Rows from expert 10 of block 3 of the text encoder, named by matrix and row number. Rows with one number belong to one neuron. Each number is 50 + 10 x the weight over its row's rms, rounded and kept within 0 to 99. All counts start at 0. After the name is the row's rms in percent of the matrix's.
# up: expert up (text_encoder.blocks.3.mlp.up, 16x64x256), inputs 192-255
# down: expert down (text_encoder.blocks.3.mlp.down, 16x256x64, transposed), outputs 192-255
up.11 095:37 44 54 62 25 52 56 33 50 39 57 37 48 51 46 62 42 67 63 36 16 53 51 48 51 41 77 42 43 47 49 66 42 58 38 72 54 60 53 49 37 56 62 64 47 42 50 49 62 44 58 49 43 36 51 58 57 48 35 70 51 51 46 41
down.11 090:56 56 50 47 41 57 51 55 56 65 44 62 53 42 41 35 55 58 36 62 61 47 51 50 51 41 54 55 66 69 62 48 41 47 59 47 39 47 56 57 66 66 42 50 67 42 59 46 77 51 29 46 44 67 50 49 68 53 58 51 45 48 53 51
up.12 085:49 30 47 55 48 43 53 55 57 43 58 52 51 47 36 48 47 81 58 28 36 51 53 55 67 52 50 55 32 41 47 43 42 52 41 64 55 54 43 59 58 43 43 34 48 68 53 52 49 48 15 73 47 55 63 60 59 50 54 63 53 55 57 55
down.12 098:42 33 55 35 71 48 62 71 54 44 44 53 49 37 53 56 60 51 42 34 28 42 38 36 36 44 41 45 51 39 76 57 52 61 53 50 40 38 39 59 55 47 37 38 44 50 49 46 42 56 50 50 49 65 56 69 31 54 48 32 49 27 48 30
up.13 071:33 52 64 56 46 28 40 54 67 43 48 56 72 48 50 50 53 45 39 28 49 51 33 37 75 47 33 56 48 53 47 47 33 47 39 62 34 26 53 49 62 59 47 52 61 50 69 48 58 49 57 56 66 43 39 53 34 55 45 58 39 49 44 45
down.13 092:53 50 53 50 60 48 57 60 54 55 57 48 46 50 53 41 51 36 52 39 40 61 53 57 61 61 46 33 46 36 66 55 38 61 49 45 44 60 62 42 60 48 39 26 51 57 60 52 71 39 53 46 48 45 49 38 48 46 44 65 34 52 38 36
up.14 081:34 34 47 56 65 50 47 48 64 60 55 42 45 52 54 45 53 56 39 59 40 66 40 53 55 46 55 51 52 46 63 39 64 52 73 42 42 49 26 62 49 54 55 43 51 47 47 14 52 53 43 57 45 64 49 46 45 60 55 36 54 38 58 36
down.14 102:47 51 43 53 49 56 31 35 59 69 48 52 49 63 48 65 59 55 34 19 45 50 29 67 61 39 58 33 49 40 52 54 70 56 46 67 59 60 59 32 52 35 41 39 62 48 56 44 48 42 56 47 59 45 30 47 53 42 59 60 54 37 49 58
up.15 092:52 53 56 62 32 40 42 45 54 42 42 49 41 61 49 45 30 64 58 40 36 51 41 54 61 44 64 66 40 40 71 45 34 41 38 79 30 45 46 66 51 48 41 47 45 69 53 44 47 42 53 50 53 46 37 57 55 37 43 56 51 40 58 53
down.15 103:62 43 42 39 42 44 74 60 42 50 48 44 59 41 43 27 52 44 48 58 49 47 57 31 54 39 51 44 62 32 57 45 63 51 48 46 44 57 52 37 45 87 46 46 57 51 53 49 33 39 54 46 37 48 61 47 68 50 48 62 43 42 61 47
up.16 070:42 53 41 56 63 38 60 58 61 41 53 46 54 38 54 60 57 61 44 58 49 63 48 49 54 46 68 36 53 55 50 65 40 79 54 53 37 68 50 65 44 43 45 37 49 53 40 49 47 44 41 60 47 38 48 37 45 59 66 40 58 51 41 29
down.16 088:35 53 64 62 47 61 56 46 40 48 72 42 46 44 47 37 58 37 51 57 57 48 50 59 44 44 33 49 16 55 40 43 46 38 38 28 45 39 56 62 44 44 61 38 28 55 58 59 47 37 60 68 55 34 60 51 55 53 45 51 48 36 65 35
up.17 083:48 52 60 56 20 44 48 51 59 60 46 43 60 41 57 50 28 55 47 29 37 53 36 32 63 38 40 50 43 32 55 38 36 66 53 54 43 43 44 50 46 56 29 40 57 56 61 51 57 42 56 61 44 38 45 49 60 41 31 64 43 41 48 60
down.17 097:54 50 40 45 58 61 58 63 52 50 54 58 50 48 35 50 68 52 43 52 52 54 57 51 55 54 48 47 38 52 43 50 46 48 39 48 48 39 65 42 33 59 41 44 71 57 45 37 58 49 43 55 36 57 46 42 57 44 55 45 62 48 58 58
up.18 078:54 42 35 43 22 37 53 50 60 37 53 54 49 47 56 60 44 59 52 41 45 65 45 44 65 27 57 54 37 61 61 41 38 44 55 55 43 47 49 55 69 52 42 45 53 51 59 41 52 42 38 62 48 42 59 49 57 60 44 57 46 45 77 57
down.18 090:54 40 58 65 37 51 32 50 35 47 45 52 70 49 44 51 56 57 51 37 33 64 33 71 46 59 50 53 69 48 46 66 56 45 50 51 53 45 59 31 44 61 51 43 49 36 41 51 36 53 34 55 59 51 47 42 53 65 43 40 64 57 50 49
up.19 096:50 56 57 63 62 50 44 56 52 38 32 39 52 50 50 35 56 43 51 59 57 63 45 37 47 50 45 55 69 48 58 49 53 49 48 34 53 46 45 48 58 46 56 62 40 63 56 37 55 54 50 31 55 36 48 47 60 22 53 52 41 56 59 53
down.19 100:45 50 42 42 38 50 37 49 41 50 44 70 36 43 38 62 33 42 33 56 51 56 39 48 46 51 55 62 41 54 54 65 52 50 44 48 59 42 54 47 36 43 38 46 57 45 48 69 55 48 51 40 32 33 40 49 47 52 54 49 65 57 34 63
up.20 119:40 44 60 50 31 38 42 48 55 48 37 46 46 49 49 56 50 85 59 29 33 67 46 58 75 41 54 57 35 46 58 39 46 52 53 65 49 52 43 48 63 47 53 38 49 52 48 38 43 44 36 68 56 51 50 57 54 44 43 57 47 59 64 50
down.20 098:68 30 38 32 59 57 45 40 47 41 65 58 45 65 39 43 15 55 50 55 31 40 38 49 49 49 45 61 54 69 58 44 70 53 43 60 60 59 62 52 34 36 54 60 47 53 48 46 57 51 43 70 50 47 44 51 46 50 50 56 42 54 63 42
up.21 097:43 39 42 43 47 41 24 37 46 53 37 66 38 66 25 48 58 68 56 49 46 59 50 64 65 24 61 38 46 50 59 51 60 37 57 71 55 55 53 58 46 43 35 52 48 44 48 47 48 37 37 62 54 66 42 59 44 53 57 48 60 73 49 44
down.21 099:30 60 53 46 38 62 46 52 49 46 54 33 49 40 48 32 47 45 55 49 55 35 49 40 41 59 38 68 30 54 41 51 37 35 32 35 51 60 44 42 52 64 47 65 60 48 44 54 48 60 35 50 56 39 40 35 41 37 50 38 31 50 37 49
up.22 088:35 59 51 45 46 39 45 49 53 39 52 58 58 41 60 54 54 47 52 39 42 48 45 60 84 31 51 52 44 44 70 40 36 49 52 53 50 50 51 51 59 39 57 34 47 44 63 45 47 47 26 68 60 33 52 57 48 50 45 60 47 49 59 52
down.22 086:48 37 47 45 65 38 51 47 50 33 45 56 30 69 61 41 31 41 49 52 56 46 39 27 48 54 38 37 67 55 61 45 41 52 43 42 56 45 47 47 66 44 45 23 44 25 59 44 44 52 46 47 58 44 53 38 55 37 47 41 45 48 50 53
up.23 087:51 22 47 57 33 42 62 46 49 43 54 44 61 54 46 31 49 67 70 51 39 54 41 45 50 34 62 57 52 47 62 39 40 54 63 66 55 55 37 57 55 54 44 52 59 47 66 37 41 32 38 63 44 44 52 46 45 53 27 45 50 45 50 46
down.23 095:46 49 51 55 61 40 55 25 45 45 54 64 48 62 55 50 49 54 50 45 49 44 45 35 55 23 47 56 56 37 42 41 58 47 44 53 25 50 37 62 33 76 49 43 43 32 58 32 57 60 46 58 54 60 54 46 55 48 31 39 54 39 49 36
up.24 081:43 64 55 34 41 48 54 63 45 44 32 46 42 57 51 52 52 56 47 55 40 58 33 44 46 66 47 64 53 34 57 34 54 60 49 56 33 50 37 65 51 40 56 57 40 45 40 43 49 45 47 62 50 55 51 54 70 41 60 38 51 48 69 52
down.24 092:71 65 36 44 49 42 43 43 37 36 35 52 54 65 45 55 47 61 50 59 40 60 43 51 56 48 49 57 72 44 60 57 55 79 47 62 54 49 49 22 65 55 41 59 53 38 60 58 73 54 70 60 64 45 53 51 43 48 39 56 69 43 47 24
up.25 094:43 48 59 54 40 33 58 45 64 48 48 64 49 51 47 53 41 60 61 27 33 59 35 50 57 39 60 64 41 38 60 25 43 47 55 65 40 63 41 64 60 46 37 35 51 36 50 42 51 48 40 62 40 57 49 48 54 47 44 53 41 39 71 43
down.25 096:44 53 57 77 52 41 68 68 36 57 57 52 61 44 62 60 54 63 50 43 54 46 53 52 57 23 56 50 51 50 52 60 53 36 60 54 52 54 48 59 39 57 65 70 45 53 71 36 70 46 61 71 51 54 39 42 50 58 61 37 40 26 49 39
up.26 085:29 43 64 56 57 39 51 49 57 42 58 47 51 37 63 54 36 44 56 47 49 48 42 17 54 41 66 70 35 45 49 41 42 67 35 58 55 61 40 58 48 70 60 45 42 62 62 56 59 48 52 53 42 44 42 67 40 30 55 74 52 48 35 42
down.26 100:62 40 41 45 47 55 45 44 48 35 47 44 61 36 45 49 46 52 54 47 51 49 66 51 54 68 57 57 32 40 39 28 40 51 24 43 51 41 55 65 68 40 33 56 47 67 50 30 40 52 40 58 75 48 55 48 53 44 57 46 44 71 46 58
up.27 108:42 39 42 39 38 50 59 66 46 55 58 43 61 48 46 57 57 56 61 37 46 56 58 56 52 43 63 48 43 48 57 54 41 57 52 44 57 57 39 49 47 52 67 42 59 55 59 52 58 29 56 53 43 33 56 69 49 70 49 56 62 54 38 47
down.27 091:53 45 56 56 57 49 51 66 51 28 60 62 58 67 56 76 53 55 42 54 28 63 34 44 71 36 52 63 46 45 49 43 69 50 56 57 45 51 50 38 53 49 33 58 59 47 79 57 48 44 48 67 44 51 51 54 64 60 48 56 36 57 37 48
up.28 085:39 62 55 54 36 44 52 41 53 40 67 38 39 61 39 54 48 60 63 28 52 49 47 47 67 49 41 44 42 35 39 45 51 55 35 46 55 61 43 56 64 48 55 43 31 39 52 60 51 45 38 77 63 49 52 55 60 43 55 60 37 46 53 43
down.28 090:57 38 45 37 57 76 39 33 56 51 50 57 45 52 26 61 42 49 37 48 54 38 58 54 50 49 43 68 47 48 45 47 50 36 68 43 48 53 31 50 55 50 56 40 45 62 47 57 42 47 40 42 44 64 58 71 50 41 59 43 49 44 55 54
up.29 150:67 44 64 48 50 57 62 51 47 63 62 69 54 49 50 50 75 43 49 38 64 30 47 37 44 63 50 54 48 58 45 45 74 48 44 41 49 40 57 20 45 38 59 50 56 31 50 58 65 48 39 44 68 50 72 38 49 65 50 66 60 49 34 64
down.29 119:32 36 35 53 47 52 35 47 40 61 35 41 39 38 65 37 43 38 45 20 43 54 38 41 71 46 51 48 71 36 24 64 53 45 43 62 51 58 50 45 28 59 57 45 70 38 65 45 67 48 53 47 60 16 47 35 56 77 47 47 50 44 46 50
up.30 142:44 65 55 53 44 46 76 56 63 51 47 51 54 46 53 57 46 54 46 37 53 58 28 44 51 51 58 57 51 43 47 45 37 53 64 59 36 62 49 44 39 69 49 37 60 50 59 54 58 43 51 50 43 39 35 53 53 51 24 43 54 57 47 43
down.30 122:51 66 79 42 55 54 49 58 53 45 64 39 39 63 49 66 40 35 63 40 43 40 40 54 55 37 67 48 55 44 67 40 56 47 61 44 51 45 48 48 44 49 64 46 54 35 70 43 50 48 59 62 53 39 63 61 57 40 67 51 46 45 39 65
up.31 080:41 59 59 51 44 36 50 51 54 47 26 42 64 56 59 53 30 70 40 50 47 57 37 43 66 40 43 60 42 33 72 44 30 32 37 64 42 47 32 55 60 62 48 46 56 60 61 41 51 50 54 63 46 47 56 56 65 43 37 55 54 58 62 44
down.31 092:58 49 59 51 36 59 54 50 53 41 51 55 35 49 32 41 36 47 49 37 43 46 29 60 61 45 65 46 43 51 65 35 74 37 59 71 52 50 57 51 37 41 50 39 48 33 58 53 59 59 42 68 67 44 54 42 68 58 44 59 58 36 50 47
up.32 173:55 52 47 50 50 55 60 58 61 54 66 51 53 46 37 77 53 65 63 33 54 47 52 59 48 50 49 60 43 48 50 43 48 50 44 38 53 66 61 44 53 41 66 41 60 41 53 57 67 43 43 47 59 43 49 61 57 57 40 48 53 60 53 46
down.32 125:61 41 73 51 43 64 67 57 56 43 49 37 48 57 76 36 64 56 58 68 59 46 74 31 38 58 64 37 41 46 65 51 45 70 52 43 44 51 48 33 52 50 55 47 38 56 56 39 67 52 57 48 57 49 33 51 57 48 60 47 43 37 53 49
up.33 080:53 41 61 69 52 47 55 52 54 52 51 41 41 39 77 44 58 50 35 34 31 48 28 41 50 46 57 52 45 40 58 46 45 53 47 66 36 55 21 53 62 61 55 41 48 51 65 44 37 47 50 62 60 67 49 36 55 40 65 61 57 55 57 52
down.33 093:53 67 50 58 69 58 48 38 56 57 59 58 46 38 36 47 55 44 48 62 47 54 63 37 69 52 43 59 64 42 39 56 35 73 47 40 47 55 58 53 54 49 54 40 40 46 44 43 41 42 62 57 46 60 69 60 49 48 49 40 55 51 49 61
up.34 091:39 47 60 55 45 35 53 45 73 29 51 40 54 43 62 39 50 48 61 27 34 50 38 51 57 50 56 47 37 50 54 43 36 55 52 55 36 53 40 69 55 39 56 48 40 49 56 45 23 62 45 67 52 50 46 62 44 41 56 53 48 35 46 47
down.34 096:75 48 42 56 37 58 51 55 48 43 62 45 57 56 43 37 52 46 55 47 45 51 39 74 70 47 60 50 66 43 55 53 54 51 42 42 46 55 47 45 56 61 49 51 60 53 43 54 57 39 49 78 65 57 47 49 54 63 55 68 62 43 52 70
up.35 109:49 66 56 49 55 50 64 63 59 61 47 57 38 53 52 53 47 37 24 45 51 51 36 51 54 65 26 57 47 63 68 20 63 33 49 41 46 52 39 45 45 47 57 40 52 45 45 44 60 69 49 36 63 65 47 46 62 46 65 42 48 49 63 45
down.35 106:60 31 43 52 50 57 49 53 40 51 60 52 54 71 61 51 65 45 57 47 50 57 44 38 67 32 52 47 46 48 65 59 62 51 49 63 37 65 42 42 39 50 70 57 48 42 52 48 53 43 48 57 40 33 40 40 50 65 39 50 35 45 52 56
up.36 080:57 54 54 43 46 43 41 33 41 41 39 51 52 48 61 42 50 45 44 50 46 55 36 37 65 34 44 51 76 40 49 52 36 40 59 52 57 37 48 45 51 73 45 51 44 56 57 54 39 45 48 65 56 46 47 55 31 30 47 67 62 41 47 53
down.36 099:70 38 72 57 40 58 58 41 50 60 33 67 47 41 48 54 44 50 49 51 58 36 52 51 56 55 49 29 53 45 44 56 64 44 36 50 27 55 42 46 41 58 57 53 39 49 57 37 39 48 52 56 60 33 50 53 45 44 43 44 55 51 58 30
up.37 089:35 65 53 43 39 41 45 43 59 41 43 54 58 50 54 56 35 54 39 45 30 53 47 63 59 34 63 57 46 42 54 43 38 59 54 58 41 49 54 59 49 67 46 55 45 57 39 42 55 48 46 53 49 49 39 59 76 43 46 46 44 58 56 49
down.37 097:49 52 67 46 40 59 52 39 64 50 56 55 68 63 31 53 47 58 60 38 63 57 44 52 59 39 46 46 55 46 43 48 55 52 61 38 46 47 41 44 49 53 51 83 43 36 61 65 38 50 48 62 51 64 51 49 54 41 52 62 44 34 47 30
up.38 116:64 56 54 35 55 55 61 59 38 54 39 47 44 67 41 60 52 34 40 62 62 47 47 36 36 48 60 47 68 58 42 68 58 48 60 26 61 36 64 49 26 50 58 61 44 50 44 57 41 54 69 34 49 56 48 36 64 53 50 42 59 58 49 47
down.38 111:44 44 35 31 49 54 53 53 49 52 54 65 59 51 42 51 46 40 37 46 48 60 46 49 28 52 63 36 46 61 30 60 41 34 47 44 34 31 57 52 36 58 51 48 66 43 55 62 75 35 53 45 64 32 68 57 36 59 53 37 52 32 53 37
up.39 083:46 44 65 39 53 46 39 51 66 34 63 45 45 47 45 54 53 43 51 37 50 54 50 48 74 43 49 54 41 36 63 45 39 59 47 59 42 70 43 50 57 56 50 44 52 58 43 41 37 64 43 65 41 59 63 64 44 43 61 44 53 50 55 39
down.39 091:50 36 56 45 53 49 55 57 52 58 53 61 60 43 67 34 73 30 78 51 51 74 54 53 75 68 43 55 56 59 47 58 42 52 39 41 40 72 49 41 56 45 56 57 53 58 51 46 30 49 28 67 63 53 57 42 50 37 46 50 55 48 74 45
up.40 083:66 50 67 66 45 29 75 62 72 48 57 49 43 43 33 53 53 59 59 25 49 52 40 49 66 40 61 66 27 33 46 35 32 31 47 43 23 60 41 47 47 45 39 36 62 49 45 55 39 48 34 52 44 53 69 48 56 50 45 37 44 43 43 40
down.40 091:49 33 57 60 51 51 48 55 37 56 61 52 51 44 53 47 41 65 51 38 35 55 33 66 59 50 57 41 54 46 58 47 40 48 47 70 49 64 52 51 64 56 44 39 62 38 57 61 39 60 49 46 40 40 43 43 61 60 47 63 56 56 38 58
up.41 123:65 45 62 58 60 53 29 43 37 36 39 56 57 58 62 34 45 49 50 64 60 69 46 52 46 45 58 52 72 62 50 54 59 44 46 50 53 28 46 53 45 49 43 61 36 55 43 36 44 57 60 44 50 58 48 31 61 37 56 36 51 47 41 33
down.41 115:58 48 28 39 36 56 58 62 44 64 44 51 48 32 47 44 38 51 42 50 40 54 50 50 28 63 23 70 45 53 50 57 23 36 68 53 48 42 46 57 43 44 35 39 45 51 50 64 47 60 51 32 48 46 55 40 36 46 50 58 41 43 41 52
up.42 132:52 47 47 54 57 54 33 44 20 36 46 46 53 57 61 41 48 43 47 62 52 54 40 50 44 46 52 54 68 62 60 65 64 40 41 33 55 41 53 58 55 39 52 59 29 45 51 47 45 66 57 41 42 56 48 34 53 35 64 44 31 39 40 50
down.42 113:22 54 47 27 63 64 65 63 48 59 51 52 52 35 54 45 42 52 46 37 56 59 54 48 28 52 18 54 46 50 36 55 54 40 43 37 49 40 33 50 42 42 50 55 55 72 33 49 44 47 54 26 56 49 64 45 52 61 39 39 57 49 40 50
up.43 155:71 57 58 49 53 53 40 33 43 61 61 70 38 47 49 39 66 53 52 42 52 47 58 35 49 47 42 45 51 60 48 51 63 27 46 51 52 45 64 34 53 76 52 50 47 44 61 48 47 53 47 53 57 67 57 58 45 60 51 58 59 60 43 52
down.43 121:38 39 53 45 61 52 46 50 48 33 49 68 53 49 37 54 41 34 44 51 53 29 31 49 54 40 45 45 45 41 47 54 31 43 47 51 65 51 57 57 54 50 54 53 43 46 38 69 38 56 51 54 50 50 55 41 52 39 43 49 37 49 44 45
up.44 089:41 48 65 45 43 31 39 42 69 47 51 53 37 48 43 46 43 63 53 40 46 44 61 57 62 33 60 45 48 45 61 41 36 51 55 66 45 44 50 36 65 61 46 45 43 65 46 31 39 46 47 66 51 50 52 59 60 44 41 58 52 46 43 59
down.44 087:48 54 48 35 41 46 45 55 37 68 58 45 37 41 47 45 60 45 54 50 52 44 52 61 54 45 42 69 39 43 52 39 62 37 54 56 41 47 45 37 59 38 33 65 46 36 59 53 46 41 50 42 47 54 42 54 65 62 47 61 34 55 42 54
up.45 069:52 44 60 67 43 49 30 55 64 35 51 47 48 62 68 72 49 63 62 44 36 58 44 60 65 49 50 71 36 39 69 51 48 45 58 62 39 44 47 43 62 62 52 45 34 56 55 46 48 68 53 61 53 43 47 57 56 46 44 61 47 49 55 38
down.45 088:48 64 26 44 57 47 42 53 56 61 36 36 58 57 53 38 50 48 40 57 53 33 74 40 52 39 39 57 34 45 42 55 46 50 60 58 56 53 48 74 45 47 56 43 66 34 40 29 35 49 59 53 45 58 60 55 56 56 50 52 41 61 50 56
up.46 139:61 62 55 44 34 54 77 71 59 61 64 50 46 49 38 57 59 42 48 43 62 41 47 41 43 60 50 49 38 48 25 52 58 50 32 44 34 63 51 32 36 55 58 44 70 44 39 55 56 50 40 45 64 46 62 49 44 57 43 50 64 50 47 55
down.46 121:46 53 51 53 57 45 47 61 59 38 47 30 27 40 46 41 55 46 57 46 43 48 53 57 68 37 61 43 63 42 58 45 43 69 47 67 54 57 58 57 44 53 64 57 47 41 50 53 57 44 58 63 48 47 36 49 50 45 43 61 56 48 53 75
up.47 084:46 45 63 40 38 38 67 46 44 59 39 54 46 53 55 58 43 36 41 47 57 63 41 38 74 41 66 70 37 32 41 45 43 53 59 44 23 44 33 48 35 59 39 47 55 38 55 43 42 39 54 61 32 36 39 54 45 46 51 49 52 39 61 62
down.47 100:62 72 55 47 54 45 50 45 42 48 39 54 51 56 47 44 48 57 52 41 46 77 52 43 70 34 52 56 48 44 51 50 55 48 59 53 52 53 40 56 62 50 49 35 45 50 46 58 54 49 53 55 44 51 38 48 59 53 57 46 48 49 55 65
up.48 079:40 48 50 65 34 29 56 46 59 49 37 55 48 54 49 50 54 55 60 41 32 57 36 52 71 48 50 42 45 38 64 21 46 53 44 57 39 39 53 48 79 51 40 45 43 51 47 48 44 49 52 61 52 50 32 61 57 42 42 51 46 59 56 55
down.48 091:60 56 49 50 49 38 52 47 28 57 41 61 52 54 53 59 44 68 41 55 63 53 52 54 72 40 60 55 77 47 44 54 60 58 60 36 60 67 35 35 48 50 48 59 43 50 62 44 50 58 33 58 54 49 47 32 63 41 52 56 44 49 39 54
up.49 128:60 58 45 34 56 59 53 52 36 56 44 63 49 70 47 64 45 63 33 59 48 59 55 58 45 37 67 29 67 66 48 70 57 51 43 39 53 45 62 37 29 36 57 62 48 39 37 63 44 51 61 42 59 39 44 37 48 57 51 43 44 54 48 43
down.49 115:49 45 38 56 58 61 45 57 62 56 49 41 44 22 46 49 63 47 61 52 64 41 63 40 27 68 50 47 47 56 31 55 38 54 69 40 46 55 33 52 49 49 72 46 53 58 47 50 60 49 58 41 44 50 50 49 33 50 52 39 50 41 64 44
up.50 212:63 56 59 49 45 53 60 60 54 59 79 62 57 47 37 60 72 41 57 34 65 42 49 55 42 63 55 46 54 53 39 45 60 45 41 43 53 53 67 36 53 37 67 41 65 32 51 58 62 50 39 45 66 50 69 55 44 72 47 60 55 58 43 50
down.50 146:36 47 40 60 44 42 56 69 49 49 29 45 59 52 52 51 47 40 64 53 60 42 44 42 47 41 63 39 53 46 49 56 46 71 45 56 41 50 28 47 43 59 60 38 59 43 51 42 58 40 60 51 48 42 56 36 41 71 44 42 48 47 59 49
up.51 094:43 45 47 43 48 47 42 59 58 45 59 34 58 37 46 56 39 81 77 39 47 64 45 77 47 40 63 61 46 38 67 56 58 50 50 50 49 62 42 53 48 55 65 57 29 37 55 40 44 32 39 53 64 52 59 54 59 52 48 42 55 42 44 38
down.51 097:49 61 45 56 56 50 58 37 58 48 45 53 50 67 59 51 44 39 42 55 47 72 56 58 60 63 38 39 62 65 64 40 67 56 46 66 32 52 39 46 50 54 47 49 51 50 62 42 39 49 62 54 52 45 43 61 59 54 37 39 49 44 58 55
up.52 095:56 35 56 60 58 38 55 25 38 56 59 63 38 37 54 45 53 30 41 46 62 39 50 46 66 51 61 42 43 33 32 51 57 50 41 72 47 61 54 56 53 54 45 50 65 51 63 63 41 54 52 61 57 65 63 37 41 56 43 66 48 36 44 51
down.52 102:40 62 53 64 53 56 57 51 60 44 44 39 55 45 32 53 31 54 39 48 60 50 41 53 73 34 30 63 51 23 51 50 48 57 45 47 49 35 35 63 52 48 50 41 53 46 57 67 50 35 68 54 62 31 43 44 48 42 42 44 49 38 52 54
up.53 100:46 40 56 53 44 35 53 44 47 49 47 44 63 52 45 36 51 54 72 29 46 59 51 61 85 44 46 50 32 47 58 30 50 44 51 69 44 56 46 51 68 58 42 42 52 42 58 49 44 54 38 66 49 65 53 56 39 55 46 58 58 46 62 56
down.53 097:44 56 64 58 49 24 67 26 57 60 51 59 38 61 56 67 25 39 71 64 38 44 50 52 46 54 64 55 53 53 54 59 57 56 67 39 41 49 57 32 48 49 69 61 51 30 79 40 54 46 51 56 42 41 50 49 46 74 55 52 36 42 56 33
up.54 071:47 35 46 57 44 47 45 48 38 37 56 51 45 51 48 67 41 60 48 50 45 45 52 53 60 50 46 41 57 31 62 49 42 52 32 52 37 63 43 42 47 35 52 39 60 44 49 43 48 37 34 50 50 34 69 46 57 47 46 54 61 39 47 54
down.54 089:37 54 43 50 37 50 49 56 57 43 54 49 53 65 57 45 43 48 40 37 42 54 53 50 48 54 51 70 43 51 53 42 63 50 63 29 59 55 54 60 46 45 62 67 46 56 52 38 49 62 55 57 59 62 48 51 61 53 45 57 76 26 58 46
up.55 082:57 46 53 51 48 41 65 47 71 40 49 53 57 48 59 48 67 51 46 48 46 46 49 53 64 52 55 49 53 47 52 55 44 50 62 62 32 42 35 54 42 56 38 64 52 59 48 41 47 55 47 65 24 34 56 38 58 27 51 52 52 44 47 39
down.55 100:51 56 62 56 44 49 60 50 46 47 46 44 69 45 66 45 59 50 51 49 65 55 50 41 65 28 52 50 54 40 57 51 59 51 51 60 45 48 31 46 41 63 55 45 36 35 48 49 42 67 63 62 47 63 54 30 64 47 58 48 42 51 28 51
up.56 089:68 56 31 53 59 64 40 53 48 50 55 54 39 46 60 44 50 43 40 45 72 43 60 42 44 51 55 58 62 55 66 55 54 46 54 26 62 39 48 38 44 52 56 67 40 45 53 54 26 60 61 46 57 48 60 49 49 34 47 39 39 62 48 45
down.56 096:54 49 52 45 47 75 46 64 54 52 53 48 53 57 38 49 51 36 33 51 38 76 52 43 37 58 41 48 52 59 44 39 48 44 48 56 43 49 48 51 41 37 53 39 59 71 54 49 55 54 41 52 57 31 69 45 38 62 50 58 66 50 50 50
up.57 111:43 56 58 49 38 51 65 42 38 53 41 51 65 50 68 56 55 40 48 41 43 54 52 34 57 50 49 46 55 34 50 52 33 51 58 45 40 49 58 65 42 70 46 57 48 37 47 60 46 30 72 48 47 22 40 61 49 52 22 55 36 58 57 40
down.57 110:38 27 54 40 59 61 55 41 56 60 52 44 47 49 54 55 50 38 57 50 44 56 50 34 44 44 69 61 49 48 50 38 63 45 46 44 45 57 60 37 39 57 56 64 75 42 63 52 50 50 62 56 49 44 51 60 57 48 47 36 57 41 46 51
up.58 094:54 39 43 53 58 52 46 53 57 43 64 44 60 47 40 48 59 44 50 44 59 41 32 60 61 42 53 43 52 53 42 50 59 43 42 70 40 70 43 44 49 41 53 46 63 49 49 60 39 50 37 55 51 65 76 45 55 61 71 58 46 44 47 44
down.58 101:38 44 39 55 42 51 45 48 46 44 54 46 40 59 45 41 47 45 59 55 49 43 47 63 47 36 57 51 43 56 60 51 53 44 35 40 56 44 49 47 69 56 58 48 43 40 43 45 53 47 63 49 34 46 54 48 58 55 42 62 55 36 43 52
up.59 081:41 44 83 46 46 33 45 65 52 46 42 49 49 55 55 29 35 66 58 46 57 43 48 40 62 49 50 37 38 41 62 36 31 46 58 50 52 43 36 46 62 63 41 55 52 69 46 43 50 45 55 54 45 49 55 39 48 39 56 28 59 30 41 37
down.59 093:59 47 68 58 38 49 60 39 63 63 32 47 48 50 56 48 43 48 48 52 74 55 37 54 68 38 61 36 37 39 48 49 53 46 54 51 52 46 41 42 44 46 49 39 48 33 53 39 49 42 60 72 53 63 66 36 63 42 43 63 52 63 58 59
up.60 078:47 43 47 50 36 43 58 50 60 48 65 55 68 31 55 66 64 46 54 47 37 60 20 48 60 32 52 46 59 56 43 52 45 45 42 47 40 73 55 38 45 40 51 52 60 39 43 42 63 49 34 69 50 31 78 45 49 59 42 62 51 49 47 36
down.60 092:55 34 60 59 53 58 46 40 45 43 35 61 34 52 57 57 56 36 43 51 54 40 37 45 72 60 56 33 60 49 43 54 57 54 56 58 46 53 32 56 60 56 39 62 35 32 48 67 43 55 62 42 41 45 56 19 34 55 48 50 55 43 52 49
up.61 078:52 49 64 56 43 54 53 34 52 58 52 43 35 41 38 53 52 42 41 35 30 60 31 50 60 43 44 59 35 30 39 55 33 34 49 53 42 61 41 49 61 41 63 35 57 33 55 53 43 36 29 66 44 56 45 59 59 41 35 45 30 45 47 44
down.61 090:58 60 40 48 61 61 46 38 35 30 34 63 38 47 56 54 65 44 61 56 50 45 64 47 48 42 45 55 69 52 50 58 31 47 52 54 64 47 56 56 59 53 44 50 51 66 35 28 49 71 49 54 43 65 52 44 43 55 69 71 62 48 51 41
up.62 106:48 46 75 55 41 41 47 48 52 43 57 47 34 46 39 47 15 55 61 38 40 59 56 51 62 41 72 43 40 42 53 48 55 45 28 65 55 51 51 61 60 47 56 50 51 59 57 39 49 49 53 71 47 45 51 67 48 46 54 47 46 49 53 54
down.62 099:56 52 53 62 58 52 53 46 41 39 54 73 52 57 40 48 39 40 52 55 46 39 59 60 57 49 28 62 63 51 47 33 56 49 47 56 46 60 63 59 42 53 56 42 64 55 47 45 55 57 45 59 46 53 76 30 35 45 46 60 64 49 45 64
up.63 088:48 54 92 67 44 36 49 63 68 49 53 52 52 41 61 47 49 42 46 31 52 44 36 42 71 43 45 46 47 37 51 41 40 52 39 49 54 46 37 54 58 52 35 52 51 53 57 47 64 40 49 60 53 37 51 58 52 43 45 66 38 52 42 44
down.63 113:46 50 54 57 44 52 47 45 57 38 47 45 44 55 48 42 58 56 54 58 63 69 53 56 70 61 54 27 51 60 60 54 57 64 47 44 52 57 48 48 71 51 58 44 35 46 36 54 49 71 39 58 36 70 46 48 72 44 56 59 52 40 45 59